From a checkpoint of a small autoregressive pixel model.
Model: 1.56M parameters, 20-pixel images, arch transformer_decoder, width 128, layers 8, norm rmsnorm, activation geglu.
Training: soap at rate 0.0037, 24600 steps, batches of 256.
Data: trained on simulated grey scan slices of phantoms with and without marks, 102.8 epochs.
Rows from block 3 of a small autoregressive pixel model, named by matrix and row number. Rows with one number belong to one neuron. Each number is 500 + 40 x the weight over its row's rms, rounded and kept within 0 to 999. All counts start at 0. Numbers have three digits each.
Before each neuron's rows are labels from the 100 images, of 14848, where the neuron reaches its largest size: "strongest on" is what is common among them. Only what is clearly more common there than usual is listed. The data: simulated grey scan slices of phantoms with and without marks.
# gate: MLP gate (model.blocks.3.mlp.gate.weight, 336x128), inputs 0-127
# fc1: MLP up (model.blocks.3.mlp.fc1.weight, 336x128), inputs 0-127
# fc2: MLP down (model.blocks.3.mlp.fc2.weight, 128x336, transposed), outputs 0-127

strongest on: low contrast; streaks
gate.314:476464436523496522479554503572475486555469493577497555539540602565524449509549577559538510525483537436562479500503475509542498502518445506444498458452548519521427441466483536518454474540509537476587464557540457456474511472477494513526570494437479449572452485502521457531448477523434545470505546449476483472452519500487545533459536504464526477485559475473425468510461462423502520450494
fc1.314:432493503487492529442425492498534491478476531539527494511525540509513514469473494466495471490461452496549535465528517533487510534483476465428597559421484530452447452548539465457559450438509583440540505455567548404583473468454504521510526452513511523474562468484477550506472547483450627470490499536528550501391566519501493519553506477516534509514478500476509447538501484521505457454491
fc2.314:570492480520402472485565480485441528543476448469495533479507511567480505480537547542495497473524573538481495545537469428595534499530490524492459598479495509515518501443495509478495478574492509522530497536524429537554554504575518462575557412515516491524462461511534481576438541488550470524448513487466441509504430558523499566449487535534522430506485567515503482473481493420471530537519

strongest on: belly
gate.70:570525420531437506498431511518508497542566511440501537499520578490479511510540478534522507465528468493501495506419486546520550533518536546492466494458447509488490580529486418396461518485520455560511479438533453517493518453509450456507485532482447464494573390525525525474528588493531527513474540502486525493460520519477536522478552481418462507481582442501494554418521524456455481567523
fc1.70:464466458514487479480477495576598461520508534479478481505488397448486579528475519514507535447502467442413506513534454487482454535515560519453529543492495445471509474519546518480544511534540506495440451460481538536546454497541491534463425461505519478502547549485464502528482490505553514507399526546588575449522456501468554571550458485517585502464445485503456508489447535474467574558472
fc2.70:507537530507510562555393421554452552473528511472512488447508534486552539441534409518434482448502438446433491559528532570547513476506447512520544485460477457518507561527535449538521491507478474567579529461481521446544507440514508439465479494534532518543500502478486492484445529498496563512469449495536476540446401497458557493551540465489505506521581536516505569512567524510490530469508

strongest on: limb; low contrast
gate.327:589484509533456446500492557495558469568514545503509554447555522500538465494551501488457504458543487512449507455542564478544468526518460465445490529478530487532501447464540464535444473548522444574485501474475479471508486531533458427519547453539473489505588552468501459401546474506503488534465523463582526512514482485566476463576493497530408472466460437455469467564444501449504417498508
fc1.327:408539482450421546580530500516518429468510447467495481499499581482554497506576464514446526518460464503464509526524471495419602477462429493441485549489581493533511497448540479537515512520470436516532543476516506501496495572521559506491459475552511441422492452454456498510490543514500465548442520476517445544458491507503556538540544544520478411552500523468552526525488461500442519454464
fc2.327:558568501464517527557580475441498451465518443522506522532503442418473498519412465484510406491490443518484453523479539439409482513563529472540465451543476488529428527501485538472481484499452532480533492494481542518456468446502461506476491414496483536451490506492542489513529570531524554543466525536531503551491482469493381436505478507517431534528490486513450482473499495519515369510517

strongest on: belly
gate.53:506481573501514566483532505445448506449491562511544546558496486483433496498508587531541530552520550515395496433527520561533453512498483516451498465539561553477523487501480487494495501494402532559534466459476522531431473464591506462516538521529519557487559451519544577531445517594507475464482466452512534586490461517511510489530509542512493464538486468524431398513470488486517533476497
fc1.53:487415518543553467528502484510495617477475410549508493525488482539549513543457497512524472530546591496500524512508474559508449603466541486451465397529451520477502452497473498503478499552490498559522479489460406481476471539521546463468508497524492489413507500512543480439505586477495488465526452536483560412506430505501486537488459511556544528504456454543500481489500500432546496578503
fc2.53:555519410473439523455514529464508417486538506544495522528550456468460536448518452486494416495447479469507495472496487485487498433496534541488519529533534483499530453544513496526481438392502458477513565525446519477540530462485473493478501478477514517543485500503537473553396534542592480603497571508435478623509532501540565500593495473511463498525490471417485484492481495524503525528492

strongest on: low contrast; limb
gate.251:449608519440548528506486490484519476495458520456482531550500503498428541573480505468556554532436484569541543510509512527527470499492423482491521462557448471532502492515394539494575532545451532497451510545529431517527482424518483497548496479405547572496524459468494487521464538418553515443505473554482586445500492514537496477488495544502492562471476573543515463450456480498488456493509
fc1.251:509475514468524550501530467589545430549428524425500569537450478478479565487502468503482508524494501494504469568482444480504547456488466501449518527422438485507409539527487450533479466510442505455477484543545466460488509484505456523554505546431548509493517482549508563572484533494498577542505551550533478511568500454504505413558499552486475552488507563419541471518486439589519513497460
fc2.251:498536469530469446461556482505541520488537449476511378424510543480516556470489468535434492524470465460493474445573458515491482424526494483496477509502515483501525488511528543557462475451530583526461500517476427527543484456513560558447511445571474555501505551533506527519507500514520562482444538510574540507494508592487554623532540486481531518463486426511435483547488451481560501513529

strongest on: head
gate.194:547518537470500520466471454522565542370525525495488460564485483530504408438522505500499525557526575473526508540517487478541542508550470524512460446455507472536548558535440488545507462484551482496449486533570529476539479566556485489515533447519531572485477454491484505542534470502509566479537532463474546460487441490512507561437492435478472429504547563475493460524519577584546518513571
fc1.194:465495466492522506531512550477544543507475457527535522545515453492569486489470574460526485420476447544527480537522515450523507524523533478414437507420516482461523498565496543549486551393475460537489487543467532531577505495495488460462490495434483563532474488531483574491557544514572455512545515506509542585502521515428524550528559565523595513465522473463461479518555520534470580523466
fc2.194:517468481490567465517443566486548516422510445558568467488507508466491613492589439546485428530492557473483496503533521491442452578509553469517557493470448487557486527503497480485521465510497517537467492457534462574471460459540496498469474457608523504475511550540513483499473490539439443524485525541524557540449491450501520504515442488538470476480576575454438519561519457497482468467453

strongest on: belly
gate.246:505459541516545492527444464438505544591526584517422478464474507511465572425516554495550534547496541541546497538491471526476445493525498548466517581498521538508594484461499494450587515519418545493467453507520589577496504484467551516472505498508561479524476444483465481465525509505500611590443484484486466522527503492528501464517461494522467559463458516523525506532578478543495541491517
fc1.246:518416464577488481443479581480534490481483505471548491477490562511502448501449488393435556486495498475488440497477554460497467508544527454517478513454448567532451556573426477499442488453514481470460489477494461440515534463450506510475511551462543455474486512514492549407533550481568487476431490544530558519503502477440558545500536464524477488555589529456486498411488534520501508528538
fc2.246:477546438482526557521578597520513514488531568550477517445477479509520483517461459574481528533528466533534532506499450455504532572520526525508509437452500484501585551453486479512507415516535513514513483458541428545515520532474503490478475493512443483491500458454425503458428558506527586441500553487384509440532510551447450515555437536432566522527496446526478462497519491464488513504513

strongest on: head; streaks
gate.160:460528526553468462445556515464506493471492538491493529594577557483560569457474511450423540542505542442490519439550444493480488473442510569446509549547452495518517498524458507546478474519520498465520484463452502519461438447510461485431497463500473565547481566528469457479461481487569495479405489519462484419461491533499491472478591553518533527517510526477482560592538470526464551465498
fc1.160:498499445474531531406488493525541498505460483492458525553528520486500522427479509513555482598539463503543478485528544559442483482499549445526589450532539627526570524545560484502592494521540554492453477521440521478481471461476473423479522510548545478505369512522529510476541449511460470533534508475522464533492493470480478527497533499566500541514507552455533526474502558530446528446492
fc2.160:419499475492492487486458500477433482493518545550581466473537486413513482499517475504556430526521468505491444500520544432467561522473547526416434529490467473435450490476496468554407530495525483489514551507477526467486485487541551416435481434525528478532508506445494497571515631484490463557536472440503513514530565474505514533530453477459558488521480477450495480573538574457500507525485

strongest on: limb
gate.279:432520462503536391460548561548525552496530514497467478479431542560481509492499489489567493502539505501497490526556466475531496582454542516449603482509494433524450572467490558468491455545495560401476546535541466483473507477470526495482471505461540476444505418528554544566532463488508494484528516570528492523450546547427494508540456538463473479454549517415475537512455510502545516534474
fc1.279:416454455493567533564546557556548518599515530532517503541476477485521514485480474434504483406544546489489532499512482506491506579556519482494479518508512550527447449497509533496550437563487467523532446470559478512497469554587465510493475490571480496498532490527485484488494465462510423455491465531558528457574449544459526481450429512453436436447491443546523540429496477551560479492514
fc2.279:568484534463483518500455498576514505538543569411597486530513467505438456604490512458572487488524467453530513481487525477486460489485430495453561489499528393444452533476615503555507500479493478406481507518502443450543492508510476537577467497480497469500500504534542510465457516504480558529544490554536529465491476476558415467471503498548469500531459537502484504597514515479483539506513

strongest on: low contrast; streaks
gate.221:488470484551439567426526547425441460467505520534420534454510575494491570538539504493521568479510507512515486474446498519509411537509504447549573469521427470513498472489473501541516513537468515497480538504499461543553524544459518482540465506574534479587492580470530509424420469465515542488478496553497552477408504499486469495425487499492493463565504481539474460504501583522572470537465
fc1.221:519428422458476481519541491503514498455560534484461450511541479430494556494565468443469567570479414487538525546541556532490452508456545491521477537456452435592489494500533526494466533481498542488493455450472584423488533488501465499459529464528502461547487542491541484430505476542456511513448537438560528524502439498492455443461467483482462523404552465543500455524475455567515493530467
fc2.221:486508499437472552453465514472500449458480438596605537477443547495518538524516476501465514467547483537509451481486497542484463535485462475497575515549475495481478483459501496578574374477575478512489548560514475446485493501494502476485463465540480541569524514441399544505521485480481525501456511496512481496476582481506601538502571470468537499590511489519467463471517495491481583531497

strongest on: head
gate.230:487533523482452521535453481494511545478532474501475564464455434514473521487501522481471481493502491555493489467528500475552412444510502545475535471435461436547507522474531519517530428482481528487412559526467522451518513525541501534428424495467510444504581530563470493466569446536488474523563388453599491524471483447432532593490497450478530467510456519464472524445504488513463439563493
fc1.230:511493533469503483572501462392547582460529504488531596540490431474508498477532450502447522470549502498480528489477494505555576483499497431506484446545551478468510459520453522589559519499462566451535477528519561492497512544548486489530483491478529432513550582508483524486449456507393495530528499450566550531466525488432534474514450528460533470494520400508475483488553490540470463550469
fc2.230:463528539524496501505566595549489492466527571481532481485484524482518492536467546521520464527505568497560491534480544540479443511433456534457518506482461500560537591459396419451468477445487446492490511492499467454475513548565499472486448485553521477547427453537474494437520529385462474518485460495473467490487530494522421423495539492509517442541551475459504504497519493530529599540466

strongest on: streaks; chest
gate.19:466597491553450551483553462539521550468454509503510519467461503517471544518446558478472530472474573491473483524489535490508549532462495413454486509517499497493561520516418538504509468526543510472503526446419548500573568521427527519594571474469505466494463572561518535456521467519472534486592512513488461474508466536509514478378500470527571539481438464514475485495475567482455509501536
fc1.19:531483511584476545480474465515474522563529506558514519440505484535562493520526512452596592519459499516531486554523484492521571424535415530541465573481403476515532517511515524496488496500397499492523501543456465452516481465483474557467491530521468487525472493487454448565511623467514438467521484466466522459473558508513489418522493439495524553505521566482504486570508492570462508481476
fc2.19:529490556507543529528546533526518434518480488513451475557546508470489516542447415521490428448462541489442536464498393465505459500526506491494483479534462510518485509506570516538529549536525497440523486516491605510534494570491511509526507438521521515567551430552598556540469462592479457554510565519466472464498536482478504518479451503532443438470528517504533451453549488438586531528505

strongest on: chest; streaks
gate.103:426444519559405458548512486468499573511438487503558485527507514465488476474485542469566471496393559492537480483545471484517461507469495524494400518529555486520502525502561525546570561498475509485468440543487479456463474527493518440513445535546429498517411561435478521533529496489483591588488439525482525471527506504471479483510529476490464479488543483498532580457433537501455477458542
fc1.103:525576471439536432488483464486498523488523461477537384515437468510510478514545515508545494471469525494536502497518431535526468487434475546540502499510447450411467555476503533604509528512497494491490510512562547408509441514512496567479510554478482482435501480536546542515406491491514545474477455497440442477554502544538573448524576512583521520437531482487537507535449469509566527488474
fc2.103:523397499518520523546444450463469534522478490381448588475516459549527458502465488447489514489461441570436484486446510540439497502559478481430527530439510492567483542501493465513486427598504464495540534506537516500542493498483531518509452444540485477463553525533508553519511471543572423446479518483506474544443549436504498521464543557479442500555556535553487514518525489510493466488445

strongest on: low contrast
gate.118:509523544543543528447510521489461540518482473529504484468466519523513447472488455501503465523466547466449508538483558538500525449479421508462527526527487564492431502527426493471437480504501443487382533509515454567523530476566527481470523418502428508458490518424465527527469543542559527484535497518407489535505453561509481523529457512561360464468460506505415457508558486472497520528529
fc1.118:521502406450473506464500466539502513469519554522490540505492463492474553508433502526540570492451527488479458447488482462504472486561537537510557454512472460469547478434479566510450511487504461422478486484491513519518415492439535482440491505541502520569535537546453505495454489534455491421533484515593461524551497439497526510462534560519566463392482518426509510454540454533563526600530
fc2.118:587451563524557466487475555457527492468493512530473486496469517444562486514488493460545476495443433533544528521467540513473486524507416574528473517543543570440542522473444509478554521499506615568494522495529511519440472474484551495500456540526547429473415443536450463531463534521514496500463474540506481492495533520493507438500535534545414510523502434480387455502574474452479510504521

strongest on: streaks; low contrast; noisy
gate.127:484407451485503544516497447486473446523429503543469510452475505489553575486532506539446462482459436549465537550503566448535534508458484466510458498483427499492484417473501542459533469484525522454506531530537500437535505618429471487532514518495459549505521469572477470468505486584513424528536433544562501449476514541520541455448455488517526433476542472501518446529569478490520449555497
fc1.127:494477436516451463475543488523445527463540497503516514427509492544529548437485470532495439549531512506531432477526522574480502450530583603432477485446477466432515391495476510462511483494496439474487539497527443493500480543483420518454454559464514519450493495540480567499497505512542514542466464441452528517427492429448488442538480468524588536525546514457540549506496451470552472462533
fc2.127:486550488486436523510562571482484432581515528542521497544473516456515577452509469507510533425475601430458502472471527431493549512526525499465519545496448574528506501480423531537517564478504509539482459493506541486457440487549516457489523520483476460430559518512460469535458569401519511445505535518463498466538515484480559539552527531441499593458468552490478494423495540487444477506522

strongest on: chest
gate.215:530488550514460519534508500437516539465494527476441490432486515536545504489445438440483446527562414580470504503527549463567534419495553412492542494474471556467470432497479505536551391476474470524541476559434499477469463501557531540478525493498500482508566576471476489499515505504516479429479563457492511503456477473425510546504498423469542449515473416497471486500482471495505449428516
fc1.215:487504502497560491488401541521510420519521554581509549490482495527493534506540498424468478491539549499436506493503492410490466468420470553469545526528509488432457487538454407558457521493474475443511453539471530633491472511525531519497458473543472502529514459459512511459458534480564460594452506459498541499501511425466482493516541561512477523517480563534519457503539458516532563521442
fc2.215:434494569466467495526569518452519443440504493554443482474455510503542509503511528558439441542501514522460453531529517527498556541490580485446486505474471482489506541514530477412496497479546456523558528498441504445524464550502459560482476513427503525521491480527472543483521442564538497455582526451509572523473502475407517551502602485521567495470481436508490549532456512449528494413563

strongest on: chest
gate.196:592465410532440527495455430491495488490464469482421455561472543476512540494514491457386542470457499554527518449497442464486540507472518457489507487560555513559525517506581473540535480461531518532484496520502444401483515461524494520445526521588535551542502487526488442535432472488541480539449495472448532512471456459575483517444468558491506439530516455469490536508457475481498505524576
fc1.196:540550534510463510461498501486592515449511550542451538472467518547544508488442477536554497509494598509520534508494510536570500404505525535522501520533458440478521451481486495501493459453504453509506544472429516560532502491518489616470482494583595559485451512545504559546489581465483499471547494422503514493463479546436525470557530507536507500566444497544523538522459399489508473512513
fc2.196:496487446496459511537517484494491556567419532454507509490515443483486542447539552511484484584534488464473450503541464522427522542568486511552488585523490578518577538514491540485584560520524521447508527499487472431535510502492444490531544509495459445516539528466561499462547511588472499479523553577481531485547533469521448523437594499455513492470515491432510491524478515532444496611506

strongest on: head
gate.186:577506485518452533558491451471533439536497549545487445459484544397414462484497485486467552461497496513500497588459507466484495524501558471520453430529471512458542471528591524492496444512505489491553543486574554474545538472540513419460548508487485514492499502442462453451478539620468496553562503510495494511491473525529584457451552466472507545449505512431479491559534491436482510483504
fc1.186:434442521528465563485463442463481492543547515486490496431471494505511509529549400453523522563478496564510465514527540518569513489477558525519562503516556530545519451446505516464511530454509498524553507502420533494476455541439484495507484525548514583508470454434544517479538543547549519456441480460473494502451496559457366504476507567497558507545438518463436502556517527555501485542547
fc2.186:526520513508585462499550492520543464485520472481546446519516506524548541474526529528478467491496457465600506425545448495528509492479441441492518514469499496537409546442426475448450464464535466484468538500574395441496487448480385483472513466516516464488533483601553484442536512455501527468520518492544508567438533524563542545541522453501451525515488573543527504486505515520484524524542

strongest on: streaks; low contrast
gate.65:450510484522550493494522470511418612452525612511545478467475432516491481511466462520527440440491511532484497472480533392515444490492488458473463473411472521590444477524552482486538477486459489536493519492567503534497507509580446509557544459539493459458451535500481525487471534482464512475485447442500453541471588445485526473484504549499572461472521485445529439478573533509481487515542
fc1.65:481550528474497512483466516471442411452487443522506521456415494482546428494531428529509427521511479469541497518558512469526409490472578519567407478609418548486515465552474418543565462478458458501544557486489524543541510498452520429533483565512482502471560472460509496541516468478543483519537480503500482452502479461502504485509478512534453491510461474529463483465493499545586551463527
fc2.65:517480494544567497484500515499564604501556543420528490554497529530467502475525575459528537530564530573507469438487458476554549495506462446493467513397528464493555498458573559469493502479568475555474445497585545545463497499549453521524565514461517463489423455582447473549486510542513511494492535487513507565501493516493480502473530573483532502460444479465565510511484515457453534552527

strongest on: chest
gate.18:466570460498482473472542451482554532562477581452519574514535520566478481511485507503558435477487525516459525479490436388524413474543586413508516534505543436465539508508521450522490495431438554466495488461570493500499468538472467511488450505498494433435489510501422481451517460498504554531542472501555539541482430519513467501417455530479451491460452531499527446556491484532478499519502
fc1.18:550521516534531451498516493459527553508514447508471476553470463516438462474441574459583509516550467421500510531548520561448505483492471481534582539508455488428432557445548450535531542480491571447506498524517455542500482479491528556521524414575523517528507547490528488501496527522481505495528477473467539447427495554598574532484469449489582486473455514478487456561454559454481537516513
fc2.18:534522479547533554555504518503500454473491525561477511505576462526474554552545448553460524574512459580449483524491450439536534452502469538548466520499520475483530516441533510464475428490525508396506494470490516416518408547548534518489487509537493468407543494480477479421476432498534501452433427529459495560468575496495460539501533483533482528475550536475463545549478513572497521528467

strongest on: low contrast; streaks
gate.0:482557566490518485517505454478524490393467484523479500476552473472449485536414456508436528577483508517474488494414538493465464537516471508484517521611516475545485533521506483431569526487407538547513516448476554511525508458527443450514466465518498479489474588515568532474539496544481526513485449464518509534471453545542467495496483444573551552549507456455434540531504516485414452552527
fc1.0:429458506458496523548511558474543533466513475431584485502525522494533497538463538557399595491478492441622519546432576496432426498512479445506481495510487538490455542499520523519418531489466509498479503539508522438505494525554538433534527514481569501523494536446494499494472493494481469536458506536503538497501487460435423536426561501489462459505511454484547532512463427480566497514454
fc2.0:456493545522463478446504494518469466517458457539449466526471504466452550499457519525595475480520483521483503483459522468510501489485428531489432485478550452522528489526547479531580534507562444557430561549486506534542492484493474589565522452459517535491529542510508407428525462561428501535507450548449539498558434567506512465462569522540503470474450463537466456518520443519478503594463

strongest on: chest; dark spot
gate.135:529470489482586490500481488478457533539541532482574559529499501499516540437516521497563432574486554482498547534507451483484492551510493458477565533516555530454482461443520478462515460477511484496492529544575510550443483505547504543468585434577573513529522499509470560489558536514503464514498399534480501430564480502472495518447484437561498468400550500516554479444486414492466529534477
fc1.135:496499422478478434463442467486485464446520551436460553508513451522539548476555504507575505498518499480532490573528516495460498501530468422561425510502568536482469521462498457513532533529530452575504524531500538461551519533510461423492486608485495487476498504554484600463529594520472436503492433615511476521453511503510433475535534492495551514470435540495483506505487481494516465566531
fc2.135:482552570442484442487546460485523555531558501527549509466455508490525488502474529599473516491525554511456475564477487579478556484502477583560502514556450454525421536481460421524469535523502497488529497464383482553535508469491515569448583494493535466508542519447499548505416479513523583490495511496484523518459467500524463457463515526439505554499564520538525474532487526534428485453446

strongest on: head
gate.300:518492499441512465472404462503488572537477419496572489505476439546490557550531509472543537446518569453490462519509495443503511491548475485490497518500527483557526540443403510507453502470439465526506555505507486506485452493439413473480547515498567557487557448410551435502491495437486466496506474561419436468517513455508497495458519470459460509528481572501502559546569473436532471497535
fc1.300:489498500517454528482490539493524485590477521439465505567536551484497495413491538463483528533508497460452521496539460506458553527455465419547566483487562556402474494495571494533582542445443560492477510519490539514513438463522440540437530529532551472523509551470590477495487520460445478538528486537526455515495521459555544456473529574495554526471545568521565484551473446499485560486484
fc2.300:565510434480452541497465482554592534490485490576467532537443409486479431532437490471487501487566493556597500517477560510513478524445481549452437516445549509480447522517470538530557505518501481583485522550543447484516487503468540478555529527514488554488493473460503552460534540558534489511484463512485519465590515545547441508497497529511392465526482458465487519566465569547481478475486

strongest on: limb
gate.36:491438564462480489471539496537486502502494495496484442514456549507528423519531469487498487544525455520400477414526504501494468535528543551552580523526444520493536471451520546488430508581516466609488505500505513504514443447497475503528473500493559512487487499485516588412509549536431468461529486548510572480516482574424486517463478569505439509517400543544518571460541483484506525505482
fc1.36:447489540507484603504468468472458472467491482484512466516523499441477422578529464515579486537463521360518512527534518475572512523511474480481485451467515514463449506491552540472507530504508420455557468533447504484521554473567497533585503507489540505414532485511437522544493559502530477527569494437482561484449479493480486496521509583495564423478496531550455471504544508475459513499425
fc2.36:573530494496501470468481563470541543484490525463445500475494502589525494415526513581497527505488455518505634419490472481459508477491532506543578490533471450529478474511483532483466490521455501448456523495541453519518504499539568575508537559519418549532524533527508495576497492474488554555470535556433554506492451464457501454460484481450419449496469434469527480488455535537437536515453